python train.py --dataset="drawings of small networks of dots and links" --grayscale=true --horizontal_flip=true --activation="swiglu" --inner_norm=false --conv_stem=false --width=192 --beta2=0.95 --shampoo_beta=0.95 --gradient_noise=0.3 --weight_decay=0.01
Rows from block 7 of a small multi-label image tagger, named by matrix and row number. Rows with one number within an expert belong to one neuron, the router's apart. Each number is 500 + 50 x the weight over its row's rms, rounded and kept within 0 to 999. All counts start at 0. Numbers have three digits each.
Before each expert's rows are labels from the 100 images, of 14848, where the router gives the expert most weight on average: "top examples" is what is common among them; "peak at" is the part of the image that holds the peak. Only what is clearly more common there than usual is listed. The data: drawings of small networks of dots and links. In brackets: how many of the 100.
# router: router (model.blocks.7.mlp.router.weight, 4x192, trained with AdamW), inputs 96-143
# gate: expert gate (model.blocks.7.mlp.gate, 4x192x192), inputs 96-143
# up: expert up (model.blocks.7.mlp.up, 4x192x192), inputs 96-143
# down: expert down (model.blocks.7.mlp.down, 4x192x192, transposed), outputs 96-143

# expert 0
top examples: two groups (47)
peak at: bottom left (46)
router.0:489503470471469584616514548573586492453533543531540536453453488607537557513499502602462510525524405544508503502494572519504575525468433535388489
gate.0:561500641460530511498518523571500369525400547471505520434508546579507496475483599484481591532506491467484443517507511522598514497494422529455474
up.0:523495495465496490537513511433511525542502502480520511516495499500562515489466418513542491535478509255451509506566500509498596491512481460468440
down.0:504493496535498525502516490521424622441483508528483555439497558498463538481479504519417278524513457476520499481586507431504517502488540506536492
gate.1:511583425429506541497481473521528494501509486546519468493449548480499487511491381512530500539444501522505516426531507502492498470482422342558498
up.1:509548452456507446579566601429484587469506588478405512479553368517512511575470411501559558493445521488472480511531484503532536464519510570495501
down.1:502506496528471527530496488454489479442467507501498456513478504517540625536417515527495459532492516503399649458524487526484531461447491480474548
gate.2:578461342490466498460515499494526445598453517510516496479464547489473476483504508576519426502465506518464517486518321437507470516537507536488467
up.2:451524500477494466521522508537424499503493491510600512444504460500524526498467570494497465508469543566413502480520500532523623488491492418497495
down.2:485573491566536541485466520476477468570492517447501489500513473483505490531474471463590542503477478521539467492507482566512542491471521539514500
gate.3:487472457482462481457494483447484595418469500464639482515476455471454590439408496458372482505459547500510559514451562526459448478489502489522528
up.3:489532645483468494625508543516500453468438489511488496496492495544508480500431472494443488512589535540503516501577496482469493501472449489523460
down.3:588501547500504419493430484496473504558521526369458569486576481546498528525504400485562516463501497508531571554477475432514528502410507424466491
gate.4:516494472445513491587538513435530519418474533463496489497531489514461459438508541497503534500517485446396621652584486533471489553476509486523494
up.4:451473513488609499514471481449495512602465489483586383497540578652539442511448555509492430480502348484487488514533567468503473525450523491508502
down.4:460493506474499424506440503534482504551510491497511492448252604497537511564499509499476463501492469485531557429545466492478521600502493508482495
gate.5:455504512536475498426505534495494519518547500616506487460924502499499532514466494473481494514524484503500516485562508463501505524481495480499441
up.5:556559472529504542565451527503498412447508433551495558536503494542537537460498554497500511571480471478610544499532516528561459466500467501495443
down.5:489476491550530531506513504470502506498549490499514600507492542512160518572369456483511525500490522558502545494504525538486481579514520500523484
gate.6:513514497498500513515547472500487571512476553509560631485392373403501497526501503448557496463474517529490448428517496487336478610476499440549644
up.6:500483483497575779511497505518597483518515613479485459535510512532506591451544500475417507515431479492494484450461536453550510424475492508452739
down.6:500511528503472428515546500448499391452498462588545694533512313464505465502532474464552467489474553572493509503529668500476494464501486520508473
gate.7:616488563560501482428465542423482487484510505490545532521462500515305617549516465494591532505460548508431509380535481479502501605565493511579511
up.7:521488479500505499477509498505491524463509483436489504523502521489487420485497480445519531496512526479497421496518488547503500478622455524497497
down.7:510527520502541483481490576505487407544627532506495505518470591492520536530500525498547498502492503460424496454503520418525525431505478536496473
gate.8:552493526549435492706460509496491528406367493393467482478522344515490500489540542551547503489535528481588442550472582506548486462500525481490503
up.8:493450430511511462476452465457487535458506509405554569503478531488521526515483551526573491491593505512499471525409492477491402528582450490516492
down.8:503498519481555501476498499512586509494533525487495469487499519451504495499545496497479485501516498497499484525485491499530496506498500500553514

# expert 3
top examples: nine dots (44)
peak at: top right (51); bottom right (35)
router.3:518477493539430558567482496530440501477493524512545514422481492511539482458535494540431492517486467518458511501468503518443647506530453535378545
gate.0:499523492485496494482551495502494533500416500478509512502433509527544549479538590497505514486495512463497401514562520487502490470449575416530456
up.0:484474556553514517555521481510479532514541504370501525494501515491501487499504468484477468426481552478481476492440480413512486484546578428527530
down.0:431384472488561502441451500483483469500497513358445541597518544441526523472500412540503393545499536534493452489484489529518484514394413498484502
gate.1:532477501468515523587484460459474488531474492684507525570527501523544505559473563519495519467488464571519496451505526468562532439524472500510416
up.1:477497535505513524526493546490607517523498542502543476413478490452484501508513472577498537531489483442509547505487499504453568478575552529538446
down.1:514458597451550460495494522500516532473483484500515512499532458523558501476520450452453542480494501418433524480464474504493511472546505490505478
gate.2:504510481479496516496515588520553484495586495391526475492540480501223494372499495500472559539520501501572540567496480459503533487539481510503517
up.2:470539483491532507453483524569462477518503526500512476588531523483490462490438575502539486484538500547480518483495489418557481497353526499494485
down.2:487523503500431527484511465457545488485508529497448537406505492487451498417497523507476534535511542423504558448524438506502486457498520499445513
gate.3:511520493557479534503505387518528519314553515474497547531511504506434277494489504500500499504500434448506507490500497499551562446527498507503474
up.3:495489501447530469492436500501511469558442548501461490546531439556611486485402314486650484495472557583474670493500453462460518488407504393444495
down.3:486518491539629510513365561492568514491436490448479513411487460410498506404498439499487426408475500506498499503531514539521516498508543437506525
gate.4:498499454533491516512451544497563486570511514372482382512439504486518509377522497465514505551539506522395510519494521536510517522474612519515490
up.4:484479470499518488249481462503486483557536480474186496533457432581488495334498489518500493489462528486495483508561526496499454544504521443537492
down.4:498483408529502501488520502498503484488501501480483492522428474446502538498524521499478429490498483467507473484494446354500504497453500497563422
gate.5:507505500543485437533537559475490586467491029478501525466546477496463533554487553537548494522490507502494512492451502525436520492511514507484516
up.5:391514497520514480519509518454568569461515499494508502450501488492444505459456490439476483491625528500482428482536568490486446494481501477503549
down.5:532596491485489495527487605671502528562520508496513526490517533484499296542462306484541533484505522524457582444448466494514481503560510518499475
gate.6:545491534519512511482559494435494502477498498587486487348499497622427480433562477476417515485657538622589467514472501498450504498400441506524385
up.6:564516506498483565491499484552492651518468503524444471552490503540434476493543500493508488500530506495505511500466469489434512470490496437490500
down.6:513497497552488489535554520444497381505516495544638520514494532555544445462523504510484600470511594574514474477563492487501514487500662488578535
gate.7:500359505515505514530502494442500499504483515654514466474527526502527605479477485489505482488512493477531524509502549493497462473470462465443499
up.7:516572503460428543461576492532490555500521456476515488482418535491499546497455493342537518479546491506490464471508471533527500491500492452465507
down.7:539489482556546504428486444518335438437272519460545491508446489480495486503686398515602495515497508521519456495509485548460465515506544480545508
gate.8:505482495517505543671500368499492476535153476422513500517684477551517490487468518503493482575487465521570505542500492506500451526500503501477505
up.8:511603499533506485540473571462438499480511481470467498445483486430483487534505554483483447502549523304527527655406505404484497463276486447485572
down.8:533594520558471477499487457538525502522565540540430506488497515453486491453514508501473509435509372474512496496587557528475487543515554436476556

# expert 2
top examples: complete (92); seven dots (37)
peak at: middle right (47)
router.2:589525435469451504486596510408510461373504478518422519473487352621431484477588555528501468410462546579492446570444520490522412474535562457611417
gate.0:484485601502476486510469503521501523484637475499537576518523454440552488481499506564500591497519496445497577501524500415454507484515446488561514
up.0:489524432490525518564500538393517467537495505534487513482504485506629481515434507480335510483480511500456547493593517501516507413529486584360527
down.0:562463529418530650500481488461594488481531481469495506497482475617500503509524474544469490540504500561512531505517500545499398504503514520541500
gate.1:522520484465557546351490451477466510495438497380362511498494497561467518545501479521551519507546271477537438501520487509498518621501433546537544
up.1:501500617497441509473642520494430418496482554545488430474498469495475465488470509499374463403505437440541461489508561473504492461480377508542487
down.1:456396484500517517485532532500511525472496504498481529505444459542385492511536449494510508481435462515487561487541414510549476575476514500496668
gate.2:525572504485493469464478513378520534511501511418438517577346405520510490626524526490613407500608459603554427525552463633488515513572508493493521
up.2:424471474541493512461494481506515478520547524510354503383499499501497453473489520496498523546555518538511498495530506526499538502565499609550444
down.2:481539503456481522499483332638476516527482544440503516521495374500479496464513499447478484528539674534503486561549415405510544533459560508514501
gate.3:448422483498453423493500405434481521480517495506520476409564490522336498493547492498562533480475503519514639497564509436564521577501506495449495
up.3:428521466561521488492501455478519563499487304512474476496470487500417501492525491500474492689530513496481509523507483441516523452495466469475508
down.3:500518504513494514502482539521376505625497479519482553509498468558582488288464483514442382456516502439495449479505487486511483483495504516489426
gate.4:524467317461598499468573484470492507474517519481566496473422505501529480776483513515468548405472508558499512509476418499610503463442499449521521
up.4:469494453451473525453481538440476690474403518456487444491502514496556484549506486474490499530494623415456492486582501394545531495516459457580368
down.4:547469546534436514474513507501549517478501482528473575491519501628540495467543502484509489554463516573501492514385522496515444533481480476541484
gate.5:571394492506513495495535503492804502506495504517370499514539508491520549509376485379532490500468540458474478490418518489511469522512524488557441
up.5:498510502508482502459684519516490455620523188581549465512502479494562490497491502490490525495572447525533464579488503483507506488455510506559521
down.5:507504526493446436586486496496505559461493430520500509503478498344511587504502537454690547513471507547498527467484530428482468496414495483496508
gate.6:543481462325438540524416481463474482471550431423496549534562555540507441609626420494501479489531518456469503444467509530583518609462581523471430
up.6:517511482566502521516557498495507441506508477629528572528561418546536594514563496517508496436511541530333520608424493518570517604499523505517517
down.6:539451528499483561448505464539493499510543526517501515422530496547503462485518513513500499485487482470511501493511492494515512500498495501544524
gate.7:493319507479503538447528529518586506521503483469502606517562595514505574500464540507501545505403470515507479497500501455464491514502496467530494
up.7:596681456440540474529472488503521465499465501506349501495480449500497507502532482461578524459477529519475505441513509470488439474503572498496555
down.7:561526476469528543520552558503501466505470560510480442499551454503436468476444435538472506505455574518500499507505678461525522506487463445611481
gate.8:507530504514536540522477581498390462503432538489569491760492500509532554447566551512497576499510533504563520477520510505523411419532483508421515
up.8:511508520523461524547552535493424495486479512549561572463443604491466500524432592524579514424493506466513498480507448490498428510510517513443509
down.8:505501545501469483487490465553421550523504500464461451494414500525420478580397518553513499526519479527471509531479436554502518418484555499528512

# expert 1
top examples: five dots (42); chain (31); green dots (26)
peak at: top centre (69)
router.1:451445561463582534443484471574458489549470441522576571557545622452603483497450481439470466490470429474559489498521419445439494550422514565479494
gate.0:496572485526505609495518494500463498494516497548473475486520598472499414504506551510557434538518351401516522528513485505587461515528542424549536
up.0:521492515588497526511467506500501505505498518536519510489502510516529474504495433499589495497442492453485515538457529491511517456515504366518483
down.0:499474520502495499579519429515506469543514516491495544514556462442524482501456548498479486521496458497498495473484492460513569479474504489409456
gate.1:499535443523520513495508503419502476541483476433500503425503492435512440214641491505567490512595636523486542538512460499549488484510475549549477
up.1:523505483498385457515489510478505488518279502536506557525448397422477524500489462512504500510455481490522482552480520486455470432526467522600489
down.1:458489560474497484461458526500526529556512496507575421483501528498531466541490531502466493464572576507679551472513487462491562482524481458500483
gate.2:498451513421498509421565530495411451470529493464501508499398429516447435526489409494561590445436561332487479557550562504494623438503623585507529
up.2:519542540478475529509515551522480517480501494500504508501442468494510496450495487479460499501579530499499483484488481471510458393593545624496740
down.2:484495424495491484536436488795348503513499541478496467513469513499514394479493452488374482509437522503471458456489419503500487495494515475492555
gate.3:441569475474484505453386530537510540480568549479498505486515531410493456540500509500505485544612492479509559425500512477515487487472510495399545
up.3:561508566511394521488446519518567499420504484479513520458499465455529567008486509508488530425416573521489478469467499503497482501496498533457522
down.3:474546476440502439563497494544516660523550576466535432526483535518575504527480459487526472500527573457434458488465544509574502498506480483519512
gate.4:449421457605594542496388499603510498508462458481442531469498504441484481463513499499494465500479447435513502499480566511479500485527442450502378
up.4:446564452562533497507499504501493469471503506435486539499499542446461501509509499479540492479494514565500606423588395515405482500489493480526447
down.4:617458480505386506540527496504549510499528468487458530477484629432481502447491494520523497492448507533488512487510569528472505514580678544504495
gate.5:498510507498339496431511338548541498541409479558564526499502595493472512490486482506545459539583487558484633588517445494509476508479505490572494
up.5:499484492444427484526497550496492484522474477549466388491490523466563486573536539517476454535461330486572520488676528514521474489499560486508532
down.5:499522550478442529478529476562487469503476500457525588538504493502441440483610572520534490355503487542499509511522479522521500507466495534503502
gate.6:460427541455531516475488541491454494427650461652502463499576483490499472515534512514491467536508498489455510510591499491527502379448554439459415
up.6:531542426497476501506501496500494483500504498569508500549491527494498480508512509497512491500501411555476504554514383568560502503508494495498524
down.6:521451434569485555764578477580447469496532598498476505522532505504501501495496495512505490484450525465471516500470520565482509564544556524414502
gate.7:530469482488316492517515530509480479492636468530481501504577529502482505527480500489488527450497473432412554201375475490532404563542420490511501
up.7:457501431396467556525490522499503518511544488514520545471491506502521523499556418507527463486517511488418457566559521343475509473440468562500471
down.7:513509500528433501516508518505492450485488450499500447430518492473476477517501500458553474463545469551519484514487475500510500516499303409481465
gate.8:520462486479467489477456515501603517544513506555498492472541553503500460387485501512517537524527580470461482446504628496510447502487464513498502
up.8:507494542493486459516521516508493504501433497428510467458500457511444443573515510501649355520467572453509582469473471491490534531481537505498482
down.8:498511789504512476487562552547470513513483488459502493488498528511484553535514536443501479490487525527478523500562505497477438495575513506489505